Rows from block 3 of the decoder of a small segmentation model, named by matrix and row number. Rows with one number belong to one channel. Each number is 500 + 25 x the weight over its row's rms, rounded and kept within 0 to 999. All counts start at 0. Numbers have three digits each. After the name is the row's rms in percent of the matrix's.
After each channel's rows are labels from the 100 images, of 14976, where the channel reaches its highest value: "peak on" is the class under the peak. Only what is clearly more common there than usual is listed. The data: rendered scenes of coloured solids on a plain floor.
# convs0: first 3x3 conv (decoder.decb.0.1.convs.0.weight, 64x64x3x3, standardized in use, each kernel summed), inputs 0-63
# convs1: second 3x3 conv (decoder.decb.0.1.convs.1.weight, 64x64x3x3, standardized in use, transposed, each kernel summed), outputs 0-63

convs0.21 106:481498498511514506510478495492499451535476504482474519488513502500499516504491489491467521508559566504513507487490499461445498537515509520475523440534534506523481495483495461489564534494520499
convs1.21 081:512487467529540498492496480527545520574517503497505536518501479498479530507488506515518502514464493502532468495486531495499507498460507543434517487479527497513530525466514516509550541486486515
peak on: disc

convs0.25 110:505529509520476527493491479520488519474527525498530526466502454467507501514517481499495550489474506511494454473488545522460515476441512497502514509487550504482533487547491547529473493469491507
convs1.25 097:549574518469472549492479483475495482473492541472496503502468520465498513504505530529449529487470523503485547488485509523466491555501492513502514495518515500503479522527495508480470482524499483
peak on: twisted bar

convs0.33 109:506483510518459523499514500466499491500471538501497556533523445535527517509482474504489518512497547470480493476487474518489503501443506516534520529497507474509491505466435480527521489469515532
convs1.33 110:493466468539492491510481517540526475500534487509540452521512499514538480491479511475534551539501451456522531471498526519499499524458484467500524478503472507522489510497461489477525470515511504
peak on: capsule

convs0.51 100:499533517560503527523461512492537461481479516455520513477503509538511511470488498498503503482491497448466507487537493475510492511479478532499507514490528469490490560533506454501457528485485463
convs1.51 112:548520510502507462521518506517553521535470496528477503501511504500481508520483460470495476470504526502533483515515517468513482482474496444479512470471472511499513514506475536514545505425521481
peak on: dome; cone

convs0.18 106:500494489513502525467543490470479493504471467497506491480521524480501491516500477516508494550492465475484481490513479475494524494479450506480498538443506468512533513530487546508485428497490557
convs1.18 096:520481528455537496519498495532495522497486466528483482517505475528484524450485536463520485462511491496501463533501557521477522513487474553504481495523510493467490497510528535510492452521500544
peak on: star block; capsule

convs0.22 095:512522467466531487503477437522497473476471517482509505496505485484527477497525524509519502536509518504476470486491520504494541443509469510444523496526529494480507527551540497488460476460488491
convs1.22 088:531542472507500491477504506478467511477530501460514525489545492520494494448504493508479510493515542529444527532498514474477530533488497476540473527476530462468485534520520468467478481503489497
peak on: egg

convs0.31 088:517483517520496483476505488510506449532484518530497534506533544521455560448513499485452492472483546503508490510494516529550463497486488497521535447509489509515499505479482521489475492498517475
convs1.31 105:489499513477519494515522477488505533500521504488482459493485444515505486461505462430481442497496468512488474511507465494524493471512498488457526473490527490458506445481517494523485522472494466
peak on: chain link

convs0.50 095:481557524444478456531525519482471494476496502513497502543499533489518524503566488485475509529517532480457481535529500510485513506474504468511490476538516484525548517496510474524495496486513483
convs1.50 090:453515489497483489437481487519481483505492466515504539476498524506527518508475514523486503500485504471533563477509487529479505480550471513493453451490486484523463538498491470517481539516505526
peak on: hexagonal prism

convs0.61 100:495450528524525532509508498489449488493496486552483533490529502541502450493513498482480476540501466480484490509491487484507493510479492543477516527518546515544459484491525505515539492467483456
convs1.61 096:518481517516548501474545484496495510498478512519492460513510498508498478511502491552499476525500522511495442498497475535505510513483529506507502483489538505492541499433550518553524484454536476
peak on: octahedron

convs0.12 099:463538515505467524472515482512489448481498514519501552535521514509556536497509488474498525483481546490510497493487510486533515525465552501523500500511503465490478523530451462515495504472487467
convs1.12 105:513499498557508479527514491496539517498502566534497499488495515494531471532479492491485495511524517525542513502511508503548536494501548521480485440474499541468525526465534510488511489498537483
peak on: pyramid; cone

convs0.1 106:502491494501418516507444469484544459515538497495514538505495525467503500493482534525469547521505476546482456549483496521473490495497513516473525507516513516496510497520490502527528497506494484
convs1.1 085:492476541540474527481510464457496534537513552493513492497483534517499454513525498522480479538496449510481476461507520460505490516463535516499489536507489515512506536493539500536481512495490526
peak on: octahedron; dodecahedron

convs0.60 094:496485468489487524499485499520562484480511546465466521533471555538469509484506510488502466468505477515485522546466468482503514503498502481482488493497502513499506478513544484536462475455462479
convs1.60 107:529491494510530528463507477498461537475539497488492463531498466521481489535501530479488491468446513524467485542505560507484479499488508503478500495473554491499510492471492507502465528467505454
peak on: capsule

convs0.57 108:475464476492509522531488534519479503527514468468477509489506506485478499510491550498515506494484559430485503534519502510500529497501433466451465487492508484492506508512510567507501503492503510
convs1.57 119:457451486457494482480492536519485472475449475555499478448509525498487503488521512520511531496476493472522481471521478514511520485516431498486477484495467511506490491505473501495491489534462536
peak on: hexagonal prism; tube

convs0.59 094:516447479460454507494492459493538454478474491473505522495497522467497508497509520481468520533506482531515505505460507485477505491462486515529543490488523481497518521509529479517468495460526564
convs1.59 095:469461500514495496501495517502523548454493469508490514505515525471528461475512488492496497522542481437467509511477472460541493467491489499487531522508491529471493512516493464471493446477497548
peak on: cog; jack

convs0.43 109:504494505552447513516441500495495455491504536514492511515528508511514529480473509493476506469502479437514520526531495507487519489490496492477524494533500507496511514468530545543499484513448450
convs1.43 089:470470514484474507475484483487487551449509495465513574499483468493504508517467492513453472494511536518517488515500504515477530475486512492567501470494486496504474545515479479467515468498496482
peak on: cylinder

convs0.42 110:501450450462522511522540535498511497505458495503475514521529434497520502524497496539514527536488469519487537477509487496485513496473485501495496511496543499530523496504467489480506496435470534
convs1.42 089:503477479524492456490489473507513531515573500503496493499501491523525482535478492501543512530547472494471504495486548487512498529468521461482549456488491519533479493475502503497518521515505442
peak on: capsule

convs0.7 106:466492472509527493490468453507503505528554464484560520508501473536508494514484486530485487505466520515516463571514509475493512506476461460479513465495512502472497477512506525497509488485548507
convs1.7 105:468502441502502508501466482477521480494498477471502547511505539501462474493522557486543490516511468475473481510518492485516466502526529498574505491488512509525482517535512490458478469506488518
peak on: sphere

convs0.16 093:486474509530504504482492509515528475517476479518496520492465514475508512540545513485507536522560455472528538476472467429495520509494486505530509505434477480477520485525504508498503489479487494
convs1.16 102:472488528481510527503527521499464517479497551498492522478464478493560506504464476556492501452500509501488511457494529540474497477457512503506451529547486514501489513510534530492508495514483523
peak on: bumpy ball